Weights of a small image captioner: encoder depths [2, 4, 4].
Rows from expert 31 of block 3 of the image encoder, named by matrix and row number. Rows with one number belong to one neuron. Each number is 500 + 25 x the weight over the matrix's rms, rounded and kept within 0 to 999. All counts start at 0. Numbers have three digits each.
# up: expert up (encoder.blocks.3.mlp.up, 64x64x128), inputs 0-127
# down: expert down (encoder.blocks.3.mlp.down, 64x128x64, transposed), outputs 0-127
up.7:519500516526508509517486506495500480524505502519473491509516522508528500498516502499554568504494543548477531456479449467520515480521451459458462556504509479538483495432506455512500525495519523546529515494531478480492447500516484522460485522528427491507523494517524519476505529503562519467509551501503502521511538442513495486456494500484482521468488511517477554558499496536472495527464
down.7:548503529509527508500512477505511448461482525495495490527475508528507505533509477491504524507543528429469530482506451506503462495520519478467502467531510500496502523480498505489537511522519467506478538508470531514524469495453479488579516492494498481494463465529514530492527484514452514502503528500458509470508489466438546491460530466463536527526492494466475469527548497498503526480515
up.8:472477559495525517507478537544516480490509536505488500524463514465483520502521479469515532486494500524488489501503482520556525483473483497536489494490502501507514473531518492509509507449471499502464535486466480452484485461501531497477466501482497483518529496464468516538491510517471473538460506519502536515470502540514493514538496499532477498528463512506441510494512512512503507562478
down.8:512521500473494510508523465474491498531502474473493500520530492519524481482460471467519484484511491521472510512460496492516518476499491515467507481474523511500556518504492534502519492484502535519513484533538522485541502486534494502488470528528479539483493495521491490482485484467476476487477470499502468514527511520520530529503486522469509492539496489539516525489537490439493491500505
up.9:511501500485498493481489532478469491498503496484467461526469488486489469493562513522519504497508462491538493517449506512492488492502505502508493456481482518499489514490529499515532495490500512480505507479537529550490514486462461546495483514482493552462496515517492527460471479525549534509534469511513517513521522497449506506482507501500476466507457524535559526451503489515502461528492
down.9:523519477504519519465468496485500472528547511495517480493458487447508529485456472498455477526479496496478491487477484488477462530496515485503498492482485519538506505503513515468496522560463524521509505470478524509513499524535518506493521505548521493536500503485514455484481524498509488533521502490515487505498520496479468504526482497483473485487541494493474524503476479505484474500540
up.10:510461483504450512524507479514481455563461522485479501464518490535511514490477464512538477451502488507510535495507514528541504520526542507533532502483482490520463482472496490494521494544478487494484466537517502458502522449498482523510508456481527509462479521530487528547497525483490512464532491469478504529526483503516515499481518516516494572479472469535472479501496495515500507473521
down.10:472506463540453458492552545507489503505453521525500516513503523470542497527521498492518518478519531500508524501515483534506552519524475496481537518504537463520511479481510449497461513481489483441492463508470482515491513496506497497505518527505504483465540518503490532484548516498477494538471486474487531454471485479508487506520502518490479531454486548487457525507516491497513533463471
up.11:503453528498519460524503516517522515503473509501505497486481524470520510519471524485488544464510507499558495501475498502486526489516533485511457493519491523509528517504500463505510486485485513533521484463472500516528459513502495480509515494527445499504491530517543469492549505513440490517553507501504495477472500563494459466519511510505519497486481508524492498482463515506511542509482
down.11:505486468526438486500521483506516489516534522498538499470535508495487493479490508499540465453483501551516523505458477514485508477473505497511486519523521495491552498528522483517508513503472528458453492524517500489523497545519512518508471446517487465473473477529514498491511476529511492525469468550486470518488434519450504527507525494477466488503458506511475495477448520516491455500505
up.12:478563502493504473461528506478499488440503555469527445513424498474509517504541496501487518521473519455566520533548487543527478472506533482482528495508467492510486507532531508507488512487482525488487499488485508495483459529519547500472530501523478499466459498485485521508478525508493486487495532468572448518480527489574479496497500543477500530512429496514472487500551493499525503533473
down.12:503510510489498527469532484514471468472545451517538500487466531472529499472486511520493537513502499497585489486508440476517455499533510501509557465487505462482503501519548489495510485501459488498475491502489503495560539523535512506516502517519501499472483504494489471452527485479439517469485487486523482491567504534494508498485501499516479556510503508495490470467512563488515480505469
up.13:472540484552464474497508556472437486484479524536503498509545517501496512493475513556529513472463534512480532485513522515524510473505458516452468421463514548502438490508507501508497464480526491508495520459498476502492567489482474483526479558506473480516526507510527493478498505493493510518502518526498500486506524483473478452531511529516504453446505477496489519470518496522521509488470
down.13:478472452483535509514476515441472504439518490512484542521472519509516497545514508528509553512466510496421487470480455511514511457494486494516442534532496521484463531496475488519509469524470493497516524489514542492503467498513478508490512504484503485524504500468537486493497478487530463520510548512550484516523539489478516450508485494522481526491511480488501524519482487489504559476478
up.14:534520522507516478567509498490487501492480484495536455516519525505452482500552495494471543591487516461503508524475510488496509519505512487475517502482473513487574499472497482504481498459487498497516477517526478505530522552529471510516492484473554508533490500523469476486502493526473500525503488483517469449497468555531498528508473512467515509504435466505492500487493463513530471477513
down.14:523479468448520491483477446520494533449509530468511484469504516517533509508491469474518446516484524500486496485527523462507484536501503532540520545477464504508505504516499546452511500466510507512529521524467496487506469518531508526516503510506468492489491498521522447514509448471481555502509462488498457506523515556548481461490538550476505495500490513492473462508487452505530482515482
up.15:494510485512467494498465501502492482457515494516466517508486496527480505544468504478509467461521525505478517499502512534524523492509479507487526553504486492524488445530512488520488479530438467479447475504511495539471496496517473505536534538467446535513492500489514507468474491488521555503488521515509525520526534482476484526470500499569510529476525519481464489476484512537493473496500
down.15:517488487524534497537516510480470487503483515501458521508490526488480499493500504491488519489532462473478541490520483543518513500501539491480479534452480504497527491484464484506464509525527487503487494467510505518426525471491459497504514479492489507485490511502474453475506499503463479541505534495506488493534549496493496527513516499464504504500475500496494506525468516512506472549520
up.16:447509492459520489517475457490506482509498459519497503500529484504499505479534506447537471448502522518530489504508538523481494481497521504520527523487518490479475506497503461487464494490513512504519499558483505503521513499528487468488490504521505511543513552509523484492496520474484511468462457508458532493461466498485486470479515471502503489503514530503520518528528513510498509491480
down.16:501518530512499492530544499486466476518493475500471478487512452472478517492518493507492487513505460502506501521461479483510479517487514516500532457540496505555499498503464491448486505526485485522497472490516487498510496449540528476461494535520487501474493518494521549448535525536529491517474532529503469524461505492514494557465486457545479531506493503483496508518497517524467530469511
up.17:549463533508482483498470541526488523451501532476555473491504527507439510496474492483528526586468469475519539494501454500455505500537479465490524495519493555520556535477481488456478525481497477529441462547497528545473470565492473486497517497481522519471489518495473464479468537524503473491490505515530518538484484544488477507466451502492452465549457466513493507500456465495542465497523
down.17:535487541436517530455460471520480566452532513507518524482483560500512474463485513496504462498484499461543525515497513511498471510498442501519496464468468512497527538500524491505559489452505505510505499486449479488471472499569507513485478522525463542508518510523520520474535463485461506501539522491490537528499511530536509474537531550482492403506534500471521444532525505474523421517469
up.18:497453489478556492510511477519490546518478485511493478541518461505527493518502495483555491498505497492536453540529499522512506508513504479509519503464466508514511515511505472532519516511508537500477481474473541490489538498497484520479490438529494526488552459502512487538484500473498479478529525519530443534465531449523482475484468498518483539494545456484497503521502507485476520482505
down.18:495513494529514506539526514472466528506493497493513438500479514460473497454484490556470511527467518502485456553500542494492517519529508521520452498478538478514511510515508489476534470482458477482435526505454505490530468490499512474483561480494490492488530517524506512507492490521498508546433494492435443503548461455489495518531489493525474475486449530486532484511504459556545505511525
up.19:469523491508535493478520481544450483485512497480487537495505487476482462510484550504496557492526534511539530490489495501486483512487550478485475473498469496458509465509483478519504462534487479499547518484466531487508567500466420518530494534507531524518465504502489526544504483479525515536510484521463521469496487531509452487475487457518510483499535523473512510507500483509465454522553
down.19:516510502486536473517481508488517549531550488469502497457464547545516503513489465465522494539501533519435509464502523480489503507498508501504500474514517475469493507488472532502476480519484489502544457495492499497479521508483524448531542467510504459529464529517473504525502446456514556493502516509492492526454523548515504455502490530485517470531555507475548512508517506533495464476511
up.20:489507515498494522517496484487524494486514485485468529524495526517517535497541484539478476478501466527541484511547509525492492480459480531471498543483523490533488442512471533512481509507505478508499487480507523490506519485474488484493477527472447508513480497484492531553500506515519480517523519526503491453529531485510459581482467481489473504491468542498495560456489506458522464487439
down.20:496570487532487516528485497495479458528562519495525515472520451518495503500524491514527534463502515498505546480477492535521538506494502530527474480479474519472472440461435479537536481515496494509520500492532503492492473500470497521529502473496513499490490530454494520505487538502499493412518494487477463529524502490524538520501506508482459508493507478495505506496528504482475481532472
up.21:496529492518529495492504480530494476500552502497489500477479486465442472494489492490539484493507492502484494539511512468469469468469457562529467468518514528509511510561488537453527488493522541511514506494484498488488504466514543485488464458456480480462525529504490503508531516534523518507497486532496511457568486510503495518522506478450485507507482508466503519505511485503540511465495
down.21:513492481444469524432518520497538485518486530506495528517486494497485514463451503543471527491447494518498489477483501510489483507528481523478530474498526524506446522530541510504497503541482510535510467557498500472518519495501483509500507517506504480486491484490441536466519481511488507464511494490514534549496510487527509576487477497504471482511486495493501507483473511497479517525477
up.22:488493523464522538492480499454468512524480495529480497536496544490487505500545459511460530552520483534500480502527496534466520461485503503515513503488495540491520522513533525510479496502491459509500484476478492462515525507490509455493485435484518505500529479489512517503485483495503480455473508454487475501533532527479460485505489499475510533502495499517484487542486454478501499566500
down.22:480530493484508517523530514488479461513497505508511444476500532515511465491473472464532511496473508469527491493529470513519485518464496508483521539526486525511517482504521486480525541506480522515487466531509499476514526508554527502503545518498482480524485477506514496487498536533504537516474534509463499535468546495512486480499506555505446515505484482529485484514488480490462467474491
up.23:480503536499517480530502536482507505545459515483496528460480506522503476454486510535492475532515451552535496528537486495498474497433487529498511485520550501497504507504519502472511520428466519523535527511473533511513449507471501525484492469446511476484517522501499512523482482546485499536525514555484502479519483505481471496485481468508533467478477493513511544459528475446505503492446
down.23:492460555477477537496502490492514512511496493487513504512504494461487481521479499528523541472480536494546520495500499527498476477507484536453486511460489508560518440478500489511507489520512524443519476468499546485512501519540475481491436468526476479507476477483499509465512502460499526432480525523447477534459516473527499463507502511542492484465532494515541496532519454518481521471512
up.24:526525514478529515494443490522496516521481528482481513480504508525480524466501490453481461524485533535465476498578469494497487491481529509581493508466523507519530517535507515520503549489503462456489483495508567501502516463502516528475476471540488446474469525516520510519503510486501541504505442508549508487506509505492482486519529517495466447521534492503527472468501459488508524505497
down.24:530489535519491535471527517483512520504533525523433514500429465503496499490484489478543512479487472537492494508524537551490484479513487479467509466495519511496516531533478480552477515545512485503482535432478496535464517508498489478522484509489496530479500504500473497454477539492444474473503458481486515495509544476500535481510479504483520470497466487543551518499464501472491466520479
up.25:505480514535493525512460467541498478476500470551465548486505479541532534498479507441518465512493508499487463524495481517509505506451489494532438515512501486484535514525490519508516495520434459486515487482514477492549519515488523487503518494548533487495516525498504505457510496483524473506539472478538504509495476546538520556516512514500531500497491475525494496518505458491520514435523
down.25:510447467495453496527490479534550498494491531511497497470536528492489502511501535492489514500490458498522513503468537540501518507476525514484535473510511473493500516526499514489513554469515496526525497461501516506497507472473491514507458457479497544454473492499491511526488531536499506511536470491551513488477499478493514535532463529500522434502524491522526505510456465490486457531511
up.26:485458496523515519498485487477510533491506530456481483463489474469508505486500492496506512464514489487478484469538509504534516461510509492522505552480528488498483424507526482484518496555492492524494527499459538479489487503532473472519485509488533468487506460538547538501533500530502508502529466532507533526509518493525487510517467487540519473508498496490509507515464512481507522509546
down.26:467505483507481526522486516475502494506489490505472548490457513465510487485528502499508501475527511509469492511498464535526479507525452475538525513509533504524522494509439494514492549518511515488495489455533545483475489502509511535495480511509512511527481476521502516458479517548480467505458466457496527509472518438491488540482502469507501519476506522521495509504507546477519502476480
up.27:472495481488541455556516423507510483557527514518507542500501503537483525536538500499492520460527521485490527505513493495511497509459480511487505481541508504503479503461506491489548484535463495551529513498505505501494532552441511501540481506468532498488541515530541523467553469452505475495529459523453504522490459494537468492539472573560469491526497477499472510465462490534492503452443
down.27:508480465494519506506510461522520473497529471538475545519522517453521537536514495526537501502524514506483478519488464519533544505512478518467508492522522495518492503455498538509503498506495512533481487479509507508502542501470518513502501515485488482533505481466477556517477516473489459510504499530469490493555451469525513497504497490466532441536473488454502490517511487458465468472524
up.28:430476523477500513469541471522504454510490500473485486484529493512523508529476518506524511511491528499559470480528504505505540480518523473507509489509493538510546496493513530499518479494469531459514477488492512531494507513540502462526558497482515490520454556489522502497531511501490513514449507441527496526467514508506485493488474508488467500552479484517486483461493480501481528447516
down.28:493468493473440485495524473541479524481536489547529431457490489512529489498513519503515512501529493505527516518529546499448488488469467512528462495487522513466519528474461474474507565456496500489508486507508515481511495529549535454495495490464494531506514506494529500497487510523502492496489510531529517471496501540470461487484521514506479465504501515495492549442482490515521514484530
up.29:535497483475492501463494518466481523432508515479480488533524511505465504501516477512489484532506493507499508532505472528531454452558483471518518459506510492478483474522481469527496473490547497530497485497500484497501502485487531484564517483484478484489506515484477537480505480517510524478468512492510543498513485547520490482504502492464477502474514506502471504511523514550500527527517
down.29:501540513464483522456485488515497528481479502470535493471507522490476464470507486488524490482505463486483534484500504492487469521498516498527499497485465526493520536506499518526499480484539464471507518534531484495517529482528440507466542520536517518519512461489534477507490486502462513464516496492496481490529519466480519521486538471536525517514524451495509518506499533465496459475498
up.30:537493510541470498511548494575489496525460507480506488506494494490477475464484479479469493543490465517464461525484510490480545488517493459489493487502539515526494511489550529506530495447534491478459491501508516513481444491480491496508537500501506495511524535510450513505485544539511493538503509521512456486499494495510494515485487469463500478454436514478495481506497492462506484465523
down.30:499546527513473530473506440486538527444469534477515477519511525513504514548473477503509508511466535453539515499469509495464508508473510509513519507454479515526521482549502489503543517474578497483511458486462484494522495512502489441515485520516454515509480494498509503490530469521495519472539498514497530532479519547492501493476481509516470493498521524508532541492533484485477502500493
up.31:488492532494513492531475518469462496492533490489542528505504482510495507512490492476553477524512488494542474533533516489440484504471491533474501496506491526473509489521487495501498515468477508520501493480484503524497476487478478480491480441517494526519512445531480511542484528509507511511523515513500490530520477516479517511514488482547542506491529468472486520493487509509499477482478
down.31:489487503486525513519509483492523530502504537470530455512481511507482541493500463546484495486452578505491494474469489536541475449528483520529481498512472501498463475521505494474480549492497509480488534519485487491508482526528482522485482518519511475504494506476475497488540460508509516497524505533496533483522527489507514484500502508515470517489499521482508465534509440507477503485542
up.32:508487507517482532498518498546429514468497510510521520492483450456461511471465541516537499505523471511460493528536550460449481486520489519475486519501535468506479508522545565502526571460518484494481506487512507485517492544510489505524508495493554474515519521523491486480565497520528496469487530464437490520495484507472548483460487465524479456493523494481412510491497540499516456507500
down.32:471520548456519497428491470484544505500476510516533517517537515531479515514494502506486468497434525466489514469490526499510489484483468477544513535484567481535480470457486488499512494510534499464562494506484504479493483473489491524502491518498505439521520508489483496487534510519518518489481526520504511474515499521495536462489476505486499506528507465524515488526503485473484477518459
up.33:500505511504504483546510440497513515482540534514501525480507494484461487483567512544517530549487485495494516478511486463433479519488480496477507527493484531514530484495559477482482506483441519530518516495507522512527481475472526539498502506463514542462525505535463544545485465460469513489503494509528545503475497570457436518506509486496486527492503511476484522508525487479527460506459
down.33:556499457486532519480489471457471525464479500509502532513516482521499546524465464431506482468525487467514539489477522517520499499483466501512486477546495491532512503498457494482499480537486463499508508539483522510522573467539491480480496525505502474487482464504480528498485521470492533486507469511419471508510495516575499466512512526468477487522529500486500515509507527502490444474484
up.34:469467523535499479516542502501488498538537518534497471484478468507518488494487507522473494519484482509518503548516491521535446518471494542495455558523526486501454476509500574510478518483479475515456511477486477480484510524470534562528569500421500463503523540514500544508483513513505476495486513521505497498536469482507511485523478495486492485523494517513471503460462500460507485487526
down.34:489493470491473472481523461515495491516445476496556474544532519495462507552464512534507577473507500500505470432529485536487565488529522491532519537477551521518482496489506450483494489523548533412498471469480519483514518487563485444478490461498539496535476534473503472503514507479465528479502489508531514522481478522484525472481497533517496535489478481532509496512483474475506486541516
up.35:480524507522441452515484480482509483450503493480516470491469487467463523530524522517500486520492479489553501462492499494551562477506468526501511498507488521480525499491526484541485513533523501509449498484544513494462491497501545485492548512453490503474465516494549508522488512484581536513500506515464504494505586472428536477491443492508529459442530537514482511489464509513453469471461
down.35:518477510479557509478492436495528492473491465520524536462494465487509482535536480471491500494535502484493512492485526521513487486534491507465428499506449539541445506514491461521557538541485464524509512495545500488501502515495495495447523486483511501536483549443542487478508509453476475533515546511524487507539520465492530486464490469503508466491458433520478452485481531499512529504511
up.36:481531528457513499430453509521498515440512513491539479517512512498484493475482504533543527520477463460470531529504476503480481504492510539481543487481470516512490510504516507513511504493489459522519474461449430524533471517517564486415504486468497534468451457502475521478500477473500465494517511524511513505485531502503543491487513523515466458546504495549558476508471466498538471535499
down.36:481475417490499530484511541494497459443553491483516498485503507549492513505492497497462485525510501544511504526496539480512505473525458524463491513499519503471490574496506515544542472494463485510438535430515539534509470513560536503532501515560452488506519510510458487485483517555555475489497495447446484493505535485489491493487500564506468453449478481496510461479491534508475476515473
up.37:483476528481540542500515506522453505511529529509473480497515519464551486488500512544454506517529493503517486482514501489527511495476520526464505516479513463518508493493467474500493498542511498498491500482495478509460491492502450500509511518496480470519510506521454526549482468479461511478498508502523515502514492477484537449479489491488546543508473514512481499522483507504502503539494
down.37:494502483513499555519519519489509481519490500520460459487491509496490482461475513485468521482503492502479529488501520518462528517503531498511532500519478507495492488488475497483480493479474486490479520531509569477529512506512472454497506540506515503511516452475512478503482473505530563485477487513509481491478508501529478511488519528486496516531502529482454493519532486507529483506543
up.38:490526461443491463534462460518515531528481497514450504548502448527482515509488509488485483489530494496479499488509520538496482494487470522498472530493538508476515480487525520521506464479516505463499496514526495483556505496449504499465482494511490516517520479515455527484522523486468467498485436499516486523484515488471473506523556516493514504499476518481538522516538495468502480527526
down.38:464527484490453491483531484503522501502504484458495491513519478506485507485427441514540488558459461488513488503521486496503518534530543503492494489507515513508526502524504541490483523503487504515503494478532495465532537488502532520544485495498513448476489544484514482549484533532517480453464460441474494496525498455490519512526482504440490525467493504535510512517495542496443505516497
up.39:506466543514536520475525494467461483526507474499448543490468518508490448525533525545502553471474478511504498534512457487494493487523499514482481506496498484528478484480478515471500525539522474503517473441500502521497507491502504529510544475525479460500465494490486510523511510494506510485510483482525508488501460475489519505481476520521555502512466519519503469475512481477522502492483
down.39:527491461450464527528503515515470499546487534529530509509510506476525487541500534518520480449496492502463524481512486510525481511522522480532508507527540513510463536510476506466481498458507496465466519555504506488457530573471463494493524521480518503526465539482503442488501458486525508532513510539515503490497477497526496496495473523505495517482462519460517464490479495509534456523552
up.40:499448522512505481465489518495507493474525518501496509521525514488479495470501546524510544472516450491475465514506503510526538517511477508504489551508461529519517499485506523494540522462496484521505511512537506480469473497511516510495463507527505517467494495504508505516523508505539503537459494493529497493514462476478499489482515493459508532461467536509498494510498549506481524470529
down.40:482502490485471537502501496458500500480447514497507500503490528502515491492524483508555477484467525477466492521476496513504465525512540471479501468514502490508469488468439531520482502472486520520518506524476471529496463506469467489508506485490498515460561497482518476502487525495506508528488509476504512533515491539497463543464500512541501501497518505515489494538484555504505499529494
up.41:485508494477482480525474541468508499505476473509496521501512502476490497464546503503511476475493504471502482502552510487533473470537507501501481525498538551521432538472505493516494489529489484502488484451483521502462513544495523515543526495521478490485508517526520478498453529491482491505508483468500512512498482524484457486492534490519473509470519481513509480543497527493494520500485
down.41:466460519532493524506534527504538516477508475505488516505524462530522484492509524502499534471482536509504507486526467522476509510469492505480497485506493514502450541486475470524509482522533512517515474483486486512488499524512489451530504470484482477552548474501550546514495502465489478502497527510499505465491491487494484500539482517523505480486516521531523520539465503506491478494506
up.42:499505476489488486526493523515470499487492522494539488497493516487493503509514454479501494511480512477500532481492491468464528462526460532495529494576490539493469481502540518492515501507540517508460495512535504498542461468513472517540487509506519505465509477486500493540521509474474545510533507519436516510510493544500463499537460470500497482504537485523495503455508471499495479516493
down.42:499497484469536486434467493525498498512484546514501543494461509488480493497493507511458478494518515461467483506476477493496508465548515520536481519495531515518497490485469488486534482495504482471464508516479491483530521508492526515487500554507473487537546502505484542503537487515504509550518496544483515474477515497528526483466471514529485496482500468501517492486489524461539476485529
up.43:513514483471478499502512448500474488492522495486500507500465509504515482497484508521485452487480414487519463550492499517494476551491460534466504475494520442549476469484471529537505538553536551481501470483484463519486466520505488480482476461509513515484537517475514482490472506511535475459508517482496502486512478498489485539524482566520551520496516555506526531512463545513502526506561
down.43:523498519486516487465509450493510508521479485462544464511504513480483468486467490532475510530517488507497470562478525547486504507537516528526519521504484461471466493497514504489479549506511467547467511509503513501452518496462519545518497470535495496503494533479455556482481516522535504509508500484519490471485457446510507555481507533484525512477525535544478468489481509506445499499568
up.44:493481496541467504486481534487505546514507512487541504423531536541491532486501475503471547511518486531506513464470525484546480472536485549479574502440509483512530502458458473504525495462485517546493429504511512487554478483525472507500447513520501498486513513514496528524498530458520509489485470504545462500530539530493556465527492472485516452482478517502463474525471497505517488546460
down.44:515499502476497528444496487510455513473506546469456514513513496527516501487489483493548529527472492527499505509494460527509478507473429509520525483475495514544482527484483531547518536503460465527472464481511531490509467492501460498516554515522485461469503479504521485497478500463521524493513480477491470517469540474536541485491497528511480496503476492465553452518481522493506522520518
up.45:459562536502474500536503545498543468469489496544453501498468523500523499501507512510513526460510498519495462490518515460513499439518452495484510538479448500504512502481472500516464447572513532464503537495536497494523512478522496481497550538532503526498487473537512513497518483450516498491473513514492499507501489476468487486505477489495523539514494500500482504488483540509500507487518
down.45:510486472508541468507511502511505499507504481465518466504493456486481475495528511491459490467499487512482542521523474486533523541485529511503441510536528492553485457492516455484445474528500520528539506484515499469493511522511473509522515515482530440498500472500513501482492518499477537521499516469483513500464471538491500505541532497477505507507436509486482518435465480511528522484537
up.46:510448502485491531521479462526522467487465495479526485522531493534493574508503501499507489509501494508498456520512496515460541534458474518491459492484514523448516548541476495537505469478502524512496535562487485525525492489504523500507495497508458516548493490484484518508511528472452473471492489511558455486490510516494531527504469562470499462453442490483509493500488525513490489528503
down.46:518515472545483470508491477484540539465525474524518501490546515486494513506469478471522505514542474469520484558424486494443545504532486498566519464455520490444505514526542499511497477435484507534475519488514473488492490498524510476502503514466474495442455528476534494496464501529547493526498488468481483494540552466517501503519496536541456440533518459511504501496529475517457477475523
up.47:499496534479510505529556481507488544506504487511502484519492478496521512481510496514482497459499500511525504493502538491524457488460562554493487480468502529503518488512490479535480483483460508480480503493510501518526493528507514477502509462521500496495520508459503504531502513483521484469512518533503477484511494525516497458502462512487515514486495493488513488514496504558502518509475
down.47:484505504479487540500476472503500506482473494498478483481520526537501491540523493500502492500493488517538455517525502554480518462529501518516498498497495517529492519519517520443456491502500515507511465513486500513494460529517473515477485501483528490473485494526534512544507484476487547532452499532519493529525531505491541512480500517511495534503486506481502442486504497548494486481430
up.48:521473508536483507506509487509519557522508491526478522525510497528496489515470467507558468568492514473547526499494550492466481508492483463555474517521449512492526462512534532510492493437489488513525505500509469497519514517485496515491519504502516495488471524494529522492494489460558501524472490538505473511490513491504474446457508508481480468521496519471481490514584476507515545478466
down.48:466511486502490548477480472481510499480474502475508522496492487535498502537516497500516496523535513534539540463550538508472539515514519532494465544477506516513517515509513533486514454491482485508536499513516488519520447484485454479498486511476532495478483544494484488525548488441439513478524493464481462524500465510472504481494477484556521494549489485518522448503477473465553486488474
up.49:497465495505478516504510498464533516500477522469493547464513554484481462521491516519495530484482498498489494528500488489497491477511537519501405513490511508542495526516518519474507515493509522459490489537472464519489486518528543476499494469495518504483488492506514517506490518423506483463474511481510521521491494496489495533514487489488519488488528479487487485511472570483492488513492
down.49:479489508504476471510513492514483480498488472493538512489536495521493508482500490479496517467492477492530465522493472520517523498533518495543555537507554510565474484488538473458527526500501449455483528473501499493480524536494515532545472472433498492475489493473527474521520501520523476492482501532499509446476476508484495486496460500503504515509522461502478498484536481500500542501470
up.50:473472520514552458523454496479529517484526517501583512498496487503499488468493504519509444487462459504472509513493484458532488493502491509486452470513545529529514515561488534464517530487481526497477488526484486475464488473507519499518509541480536492495512518517498503511497466489524479521522508486493479531497507485518502502506500528482505538490479556478516497517494506507545525483493
down.50:518497514492475539512495508491472510512527468507525486457493504481499517483458533485483503455496524486513485575517466570506512475551494484469521467485477541514488540482500519524516436533477519520527492463447479490491482495477444461529461513529495532467507486486505502465513511471470522498520521512553510521484537526525470498491506513543511541513547471532499438479509492459495525471531
up.51:526523506493499498467510453519507470564472507484499495485525510543509507506510505512461494462487507527519476471485538480490516511460544495517474493491510531538544489530487486493497515513466494510507496482459506500511504540504504512487536502499507558513482530509480509505505499487523515496505497508537488482422525529526451490496482504459527543522445498465512503507498498488479502487530
down.51:490504525524479513519495494499510510465525443504493495468498519464461481496464477535523463540536524506541482501476506505457488497485498470452492470476485483530490541514490525524475493433496511499529491489517515516526525502480518504509486507507543473551484484518519494510502481491512507514519513471536503479494501542514476511499519523484490470512482528532524515517523455492525512522499
up.52:491491494462499453539504526509498502477518467478509517495501526524527520497475467490476541485539512488508520479528494519532516511481526461518514509509496493491478498529477476486480518468485522506496532494526525499516522490497481480557513535485500481471496484493507481510490526511443524475476486499520479493502460498531504483513488527508496484456504508498517479530511520525552496506480
down.52:502492471500491469500506504531515511481507519532484529483500502479514501510491516504553477479506502493525537504498477525516531514460527489460519467501482497564514466522486511484509475490479505470463461504508503462512456483521524444515458497485457495451501475473514549501500498527507486481543496520489495477515505499564522421494548485514471545489465458546491510503495486540501517490521
up.53:522497487464489519500527483481516456491513508486457508485507488479509515491523496468472499521523491473523488477534504504473500506467501474546467487514525493489530537505504481473462510527490510506476523555490491527520522516530491481462534520495521500488510468472526492476494509478462469507501506458505521476495504503504500497522512476476514513507530459520547488494491500493493471500506
down.53:485517493464487498519499475495527511489498474527528507482502453478518496503499496484515515437496485454571498508516513491509476466515493490508525504494496511507500505512533491493492503493492510497456487502507512464469503470516506517503439489478529538504512532485478534512484470515488443482475468459514529485516466496537493476497492516482496484480526486521457510499533465514459507504516
up.54:434501492500479512502493502444519468483512514540451521487520503514454498524535529515490513526501527538489476515513497487541467508485493519496519510518492500504516497503496562487525485560479471538501506512506516520449566502486534469483519499528504476487534534514491456475474505472523493505500496444544502509491469479485475499449492511475470462490508507496527482441486509518502531513480
down.54:511483510466523508510516465533496526507503502522523521496473486490538485505508549472473532475479496523473487456504481497533517506479484471460498492490507489529495524481461446512438485517476467534508494466508529529465497537504529518415480508512486527481527466489539499492504555524494515511571484508539508512488484533496533523515481497507544497508449500480471535504464475497465516491475
up.55:554501475492522534514494493519501480560453482503499460501491505516531528508453523490521502466489516489493521465518559484515503511510496516462576510510512483501503533484511496522483535511463456493489554486482450514436529479482519469490488513530500502511469532467504534508505505479490522484448505462434523490518511492567467520514515445539474468478456495520528492526520498488513500514505
down.55:467512536496508502479514580505512465491453497534508510530504526518481459516567487490492541456516467507541462457458544546455483533483490533476456462473499449490448487523503494520472515513498461528526482518492476517484528503472506491466490551511482555543530519522488520546492522490466443529506540435520468467528513539497506489504474536535487532499510498507506489513462483524474534516500
up.56:448509538498443498543509471499469499560535470535498521502507466512470481479518502519503492501514455502526499500464506488514491497475476531499472515502514490477494482476478495499481446489473530512500492529530492501526518517484503522546490528520525503519481481501488535514472500483530500535518489463463525514483514512501520481484502441506485502474516454475506516526567507475493502514473
down.56:493490481545513487511480481536523497531475479450484509457534529493493482458475518499531488527497491468507511498472524485508524482545514504531488476504509512566491469505473539468520526479510516493533460486579521518506476494518512551512487503512501530492508524479491516542508523467474528530504499501505554488481508516463474449519484520530488494561504496522490493470512517477511457464497
up.57:496517521522508481500523480498512516505517488507492512516513490515469509467518482505508510527503508520533498503460527480471490532495464508479499501505514529488504517526548525462561463488469496540493479489482497472485498465492484506496494493484510503489489516528439511500483520496522513508500514497514526469503484521518475534487496517472506501489495520494505541484508485518480477526521
down.57:495526468506495496485448464510503514483510523517502493494529528523493528496480505498524498523469504500498507501473536485484525480523526464472494481485502491533484517507517506493482492522491488482527500530444493490580510504469480514488522521489508471502495488498508483494499484473527481473535498518505437510501489512538503494476505523500474540568540513497491477523522497476483479489522
up.58:522533532516507470506435520518549482485484512499510502478508496470521527516484452510534515501494535503511514435526474502509510450534515485524509496487463509496504453480509492494523485507530491499484537505508524466511497459492509476500460519496516495523500513503503494509531491539476534462502501548495498492460486514488490482488513487543515552517527479523490503447467514546538534476458
down.58:489467499485529497500496509468467493573508511502475525489502487507509476483523518513500519507514511541454542465449490520496457502486456469509446503508525466464531479484506459502530523477479531499486536504516511527523508525487527509534500524519524499483534445488501513486514502514455520491487494521470497476497497489518514509529523513499521507472470464489466483528494509537498491504521
up.59:495515460489474468486455533506532501466509482497501489461485507506532503485481481516542500514483534475512477527510509510508495498492529509514549491470521490455506500470492487475447499523534545512504464443511524497499518517521500498488545545498521527468515474509493513463480535508530501502442507478572523517525511529498507524495490527506482501488535500457503499506513464511442495455497
down.59:451533521509516507499506520494497534436553511502525555553469464465496542500521479481467497520509520492473500531521517516551476500467465534510499472456487510434479485480532503484552466501490472529489541453500511506497521495545520505523488509526498476501504511479496532499481477496505494501512511509492522501485478474464531519494533496495480524481478533492492539482508498506503487503528